From a checkpoint of a small sound classifier.
Training: muon at rate 0.002, batches of 192.
Rows from block 5, named by matrix and row number. Rows with one number belong to one channel. Each number is 128 + 24 x the weight over the matrix's rms, rounded and kept within 0 to 255. All counts start at 0.
# filt: filter width-3 conv (model.blocks.5.filt.weight, 256x256x3), inputs 240-255, a 3 kernel for each
# gate: gate width-3 conv (model.blocks.5.gate.weight, 256x256x3), inputs 240-255, a 3 kernel for each
filt.223 [107 104 142 144 129  84 150 130 145 165 187 137 127 140  87 156 140 157 127 101  96 150 141 117 168 175 151 114 132  95 113  86 124 131 110 164 153 110  79 128 124  91 140 133 136 139 104  86]
gate.223 [119 119 154 125 128 108 129 141 141 185 131 114  92 122 134 102 127 118  99 109  96 119 115 133 115 142 163 148 138 152 176 105  73 147 163 118 103 110  98 118 117 120 153 135 107 150 152 147]
filt.224 [114 109 137 117 128  96 117 131 152 154 121 156 165 187  97 139 122 114 145 117 122 107 135 134 116  64 137 129 182 142 116 129 105  77 147 176 152 167 134 130 144 113 129 112 156 143 129 116]
gate.224 [112 129 115 132 138 144 131 151 155 126 139 149 105  96  97 134 121  89 104 130 152 122  87 117 127 121 107 125  77  92 144  82 117 133  70 133 146 126 127 133  96 126 118 113  91 111 113 112]
filt.225 [120 147 147 164 158 151 177 138 140 171 151 144 114 125 130 115 162 121 148 143 155 110 132 143 215 178 126 144 142 151  79 134 105 107 105 126 109 160 143 108 122 107 153 122 134 161 141 115]
gate.225 [147 122 121 130 163 152 147 126 136 125 118 148 161 143 176  89  45 124 137 102 143 162 132 130 156 176 182 139  98 134 117 158 101 138 129 173 137 155 178 114 110 125 128 136 165 143 132 144]
filt.226 [147 136 173 138 109 131 120 122 139 168 125 164 110  93 133  98 131 155  96 135 147 148 146 135 149 144 100 120 127 171 143 148 183 162 139 153 126 162 153 110 125 125 145 114  84 117 137 108]
gate.226 [136 109 136 153 130 105 160 136  98 130  54 108 130 129 176 143 114 145  96  99 128 158 129 115 120  92 129 110 125 108  77 113 111  98 117 114  82 123  65 130  99 118 150 135 130 168 154 169]
filt.227 [134 132 135 120 102 104 115 106 128 104 104 110 113 114  77  93 100 112 117 130 152 105 107 126 155 148 145 160 111 155 145 167  10 134 126 182 155 101 153 135 148 168 153 127 150 161  99 118]
gate.227 [115 149 147  99 126 121 147 160 140 186 127 155  79 112 123 170 113 125 120 133 150 128 120 163 118  99 138 121 152 126 187 137  88 144 137 119 126 104  91 141 130 112 120 139 125  97  87 136]
filt.228 [ 87  90 121 111 124 119 125 112 118 126 145 130 138  78 119 134 163 139 153 117  97 142 124 116  90 141 125  96  66 113 137 172 129 133 112 112 127 143 161 109 120 164 139 147 118 105 138  95]
gate.228 [140 165 118 127 136 167 119 118 148 109 117 120 105  92  72 110 122  86 123 116 136 140 131 135 104 118  96 122 108 112  89  93 172 107  87  94 115 129 119 110 142 118 125 151 145  86  92 105]
filt.229 [143 126 111 103 126 125 125 134 126  87 109 147 140 159 130 117 146 123 102 113 123  97 118 134 157 112 146  88 100 122  71 146  87 145 151 131 119 122 143 135  97 132  93 104 135 118 123 124]
gate.229 [129 149 155 113 107 100 156 137 117 141 171 105 131 100  86 107 114 132 120 150 170 131 125 146 126  74 146 107 115 100 142 149 109 124  97 132 136 138 156 119 112 117 185 146 140 145 155  99]
filt.230 [111 136 147 144 123 141 151 103 171  80 139 170 108 126 129 117 130 132 158 127 114 106 161 119 179 112 138 151 127 145 133 126 185 140 109 168 124 126 118 102 116 109 159 164 167 158 161 102]
gate.230 [ 91 146 154 124 112 139 114 142 161 113 146 139 104 174 141 121 119 125  93  91 137 128 131 145 132 125 113 150  82  96 134 190 102 163 116  97 154 114 123 122 114 132 124 112 113  99 110 129]
filt.231 [160 155 163 157 113 113 121 111 113 120 109  77 121  79 130 146 139 130 131 131  95 117  93 135 121 149 109 138 130 112 183 146 113 111 159 110 115 117 151 123 113  97 155 159 135  93 134 102]
gate.231 [149 132 140 129 153 136  96 111 118 170 120 117 123 132 133 110 138 117 103 107 109 115 116 115 138 134 173 119 131 106 152 131  96 163 141 157 134 137 117 113 131 109 104 105 159 136 155  98]
filt.232 [126  95 132 167 101 136 110 147 117 132 178 156 122 128 121 141 151 159 134 169 142 109 101 104 124 163 135 148 140 137  60  65 129 106 151 141 145 116 108 101  83 144 135 119 121 133 134 163]
gate.232 [116 141 122 147 134 127 146 146 139 161  95 122  97 115 139  89 111 103 133 128 128 161 161 134 121 151 139  77 101 134 160 104 127 141 108 134  93 105 120 141 115 134 156 118 120 138 130 154]
filt.233 [154 126 112 141 104 153 101 111 108 104 131 115 147 123  87 157 145 121 121 107 126  90 109 118 133 111  85 124 147 153 122  96  73 126 144 131  62 113 121 109 134 104 180 129 137 117 112  96]
gate.233 [104  93 108 165 148 138 134 113  99 121 111 128  73 126 122 111 131 141 137 131 138 179 134 146 154 165 134 115 112  92 123 116 111 161 192 170 127 119 116 153 147 140 119 136  88 136 150 114]
filt.234 [125 143 131 104 133 127 128 155 153  89 103 105 117 174  83 105  63  71 113 123 156 102 134 109  75  86  85 148 150  97  72  70 176 131 123 124 100  96 109 137 128 122  97 145 143  80 124 116]
gate.234 [112 122 101 113 169 128 130 115  67 122  98 141 135 139 112 127 108  87  93 132 123 110 111  91  93  99 149 160 135 166 159  80 143 152 129  34 227 143 125 115  83 126 148 162 105 118 117 123]
filt.235 [121 117 117 107 116  90 111  93 132 104  95  95 116 104 137 128 148 130 104  88  91 157 137 160  96  89 142 131 136 109  80 128  59  93 131 123 110 138  98 138 131 112 152 147 104 148 184 133]
gate.235 [100 125 123 130 142 142 189 170 123  80 152 117 100  94 121 130 120 134 134 118 137 102  87 127 141 154  97 118 145 119  51 136 136 169 179 157 152 136 140 152 159 173 145 142 126  98 109 106]
filt.236 [159 132 162 123 114 111 127 162 152 197 180 143 114  95 129 147 146 143 174 157 151 113 110  87 157 189 141 142 139 136 126 141 116 170  93 155 133  84 149 137 129 144  85 102 119 146 132 145]
gate.236 [141 141  93 135 127 136 177 124 101 178 133 140 169 120 128 195 110 102 117 133 145 157 146 150 119 141 145 114 130 139 192 139 147 128 130 146 192 157 139 128 152 161 110 113 130 134 147 125]
filt.237 [ 94  98 117 146 173  93 133 104 156 113 103  84 110 132  99 134 158 152  78 123 136 139 155 149 104 106  83 119 111  60 100 130  77 162 109  95 122 138 129 120 115 110 134 139 139  89 119 144]
gate.237 [ 93 162  91 162 172 130 166 151 173  76 127 143 152 148 134 149 173 202  95 111 147 107 124  99  90 163 173 131 135 141  90 160 184 176 160 181 197 164 116 164 110 129  87 146 120 148 120 112]
filt.238 [129  86  82 126 119 121 120 125 117 140 128 129  79 178 113 105 115  87 129 159 119 144 140  86 161 143 124 141 147 125 150 159 108 143 107 108 133 138 152 152 176 137 126  93 130 126 105 128]
gate.238 [183 149 122 105 132 148 154 164 138 107 137 157 135 100  83 133 138 136 150 164 134 154 154 157 163 108 118 111 128 109  97 117 180 130 145 139 177 124 158 145 137 170 133 127 156 116 127 129]
filt.239 [140 134 140 118 161 139 111 133 137 130 150 134 132 111 137 115 139 129 109 115  83  92 105 145 115 127 112 113 160 111 116 180 111 117 125 137  88 121 129 126 147 149 157 110 132 134 134 115]
gate.239 [154 152 126 156 145 105 142 133 109 176 148 145 156 129 117 107  60  70 132 149 151 108 116 152 132 166  95 125 147 139 128 142 161  94 108 130 166 207 139 114 145 127 132 127 180 144 163 152]
filt.240 [117 110 161 106 109 137 142 125 146 115 150 157 166 160 152 154 182 144 119 142 143 138 121 151 175 137 169 158 111 145 132 199 168 126 115 108 111 120 145 118 138 142 135 139 143 153 129 112]
gate.240 [108  94 127 127 115 121 144 149 152  59 105 145  75 136 123 116 121 144 126 151 121 149 117 113 144 127 120 120 136 102  83 129 205 121 135 126 111 123 139 133 142 142 146 131 132 105  88 159]
filt.241 [110 150 123 115 121 124 102 111 156 132  96 116 137 140  82  94  60 130  88 106 105  96 144 136 155 118 108 131 101  94 108 174 199 145 144 109 119 155 168 131 155 138 126 137 145 108 119 159]
gate.241 [ 96 150  85 159 125 128 123 143 128 131 127 110 147 120 137 150 106 131 120 122 123 152 170 124 166 189 136 120 112 113 155 123 121 102 172 191 118 151 165 110  98 115 172 165 150 117 120 120]
filt.242 [128  95 145 110  98 144 146 103 120 142  90 122 131 103 148 114 139 115  94  93  86  99 137 149 151 137 126 118 138 129 204 127 124  97 136  91 163 173 124 154 130 125 137 145 183 142 169 136]
gate.242 [118 100 150 130  70 120 178 141 131 179 146 181 144 128 108 117 143 136 121 103 108 145 109 107 165 140 136 135 127 145 151 120 130 157 124 128 162 157 148 126 147 153 116  86 124 149 155 155]
filt.243 [174 125 184 122 148 135 141 120  84 117 139 131 132 138 144  69  98  76 137 117  90 134 142 123 151 156 133 126 105 129 120 130 142 123 124 106 115 144 138 141 107 141 138 132 113 116 132 145]
gate.243 [162 138 114 145 126 144 127 109 147 129 121 159 100 122 166 102 102  87 128 123 135 155 116 144 157 132 192 126 124 121 144 106 192 129 106 123 147 129 112 164 136 138  90  99 104 114 131 114]
filt.244 [132 164 171 140 134 166 109 147 127 126 106  95 117 114  93 110 121 101 170 132 165 128 123 136 152 113 138 165 135 145 127  89 134 208 120 146 178 190 163 142 137 146 181 128 102 115 125 118]
gate.244 [111  79 137  97 113 132 132 148 113 129 139 101 133 115  91 140 118 146 144 101 115 169 147 131 123 121 161 143 118 130 117 142 124 136 110 139 136 170 141 107 119 126 153 141 143 150 184 140]
filt.245 [ 80  76 132 145 139 125 119 131 144 134  99 117 152 145  56 134 162 142 141 144 151 129 127 137 126 163 128 119 121 132 110 126 137 148 166 147 115 147 176 110 123 115 111 117  96 156 137 122]
gate.245 [143 110 115 112 142 127 127 103 143 167 104 103 116 114 146 177 192 148  92  85 108 137 114 121 130 143 123 166 134 137 163 133 126 136 117 128 125 161 110 129 161 130 145 116 125 135 123 112]
filt.246 [ 93 145 100 152 142 191 124 134 128 136 146 112 123 120 119 131 207 137 125 169 146 126 123 146 123 145  64 110 103 124  98 184 161 135 147 133 113  87 106 113 126 118  94 140 152 126 149 124]
gate.246 [104 155 135 135 118 177 116 158 123 175 185 149 124 123 103 127 139 117 106 137  92 125  71  95 115 109  76 107 137 150 131 113  89 100 105 110 165 146 120 110 121 132 106 119  97 136 116 107]
filt.247 [141 144 145 160 145  73 143 137 155 145 115  70 115 119 139 136 130 129 154 131  75 165 174 156 183 140 142  76 141 115 181  74 110 130 147 148 105 146 161 142 126 141 165 155 150 120 183 133]
gate.247 [142 160 131 123 134 109 125 132 127 162 124 121 175 168 144 129 122 143 127 125 106 116 116 150 126  94  81 120 111 142 167 121 111 157 141 115 166 121 109 134 144 141  89 126  73 109 128 129]
filt.248 [141 108 131 137 116 130 128 160 110 148 134 123 107  87 111  93 150 145 118 120  92 127 113 117 167 156 150 140 118 152  98  89 176 184 109 177 141 119 108 149 118 100 145 100 134 161 146 165]
gate.248 [ 90 118 171 144 149 132 117 131 137 135 150 147 114 112  96  97 130 137  95 138 141 102 129 119 175 139 122 111 131 121 142  68  97 134 107 169 124 120 136 139 111 146 100 128 140 132 145 148]
filt.249 [135 126  79 162 157 158  92 108 127 157 145 165 143 134 140 111  89 113 139 124 154 151 105 130 166 112 194 119 154 163  76 113 154  84 138 139 130 147  90 108 157 105 107 133 139 106 109 157]
gate.249 [ 59 130 120 124 114 154  90 142 129 125 100 106  88 122 129 133 110 154  85 118  99 128 138 139 112 127 100  77  80 112 120 139 184 105 145 123  90  84 108 107 108 118 166 162 120 105 112 105]
filt.250 [165 151 129  88 124 106 116 120 102 158 182  89 141 113 133 159  92  92 128 123 117 156 133 150 137 139 108 129 165 155 117 204  62 137 119 125 130 147 133 155 150 156 154 185  98  79  97  98]
gate.250 [123 160 196 146 117 177 137 121 155 117 118 130 111 142 156 116 126 198  87  91 155  79 118 136 119 168 158 124 151 164 160 107 136 151 154 132 109 139  69 130 107 117 147 126 142 123 148 142]
filt.251 [130 142 145 152 163 151 151 138 100 177 145  84 100 163 152 126 123 117 167 136 121 124  97  99 131 158 177 125 101 133 166 185 135 105 116 111 159 153 122  96 131 161 170 104 131 111 133 116]
gate.251 [125 148 151  99 114 143 107  93 125 118 123 118 119 153 166 114 162 130 142 137 144 119 159 164 112 159 125 141 143 141 123 140 146 134 127 128  92 146 139 151 149 153 109  86 102 146 140 120]
filt.252 [116 134 125 117 142 116 148 153 133 142 120 133 111 119 142 147 131 132 145 144 113 127 113 153 126 116 153 105 133 135 128 157 121  88  95 139 135 172  78 140 153 136 108 112 143  69 115  92]
gate.252 [102 125 131 131  97 108 138 119 109 123  59 114 107  83 107 130 118 138 117 107 121 156 110 131 167 135 116 133 102 141 132 113 125 107 111 157 115 132 131 144 114 111 140 116 112 120 123 132]
filt.253 [124 140  85 118 156 142 108 149 127 125 126 109 138 130 174 107 146 113  77  59  88 108 124 154 174 139 137 134 176 122 117 148  86 109 112  88 112 145 134 108 112 161 140 111 141 134 134 115]
gate.253 [121  92  61 133 122 110 158 135 146 121  92 109 122 134 116 110 125 100 137 155 148 133 135 147 136 101 134  89 131 126 140 150 135 176 151 166 141 107  80 165 156 157 119 146 111 124 122  96]
filt.254 [116 145  94  77  94 109 112  88 109 191 160 171 132 131 175 160 131 147 129 133 114 148 118  92 116 112 168 128 151 194 138 138 106 232 137 106 152 132 118 154 158 156 136 108 119 106  89  92]
gate.254 [143 164 164 122 160 128 132 101 133 137  85 122 137  75 109 153 124 144 126 120 106 114 141 136  80 128 176 107 123 146  70  91 120  98 130 142 124 113 106 139 113 139 112 145 110  94 142 130]
filt.255 [ 94 115 124 118 116 148  94 129 126 127 178 118 140 108 114 129 108 116 175 138  99 120 113 112 190 161 121 148 135 142  46 138  82 121 100 150 149 158  86 124 171 132 164 115 121 145 135 142]
gate.255 [147 134  87 152 112 100  86 115 109 160 156 118 103 154 132 148 117  98 151 140 129 118  96 148 144 155 105 143 160  93 136 107  58 128 122  95 124 135 105 109 131 121 118 116 104 146 156  99]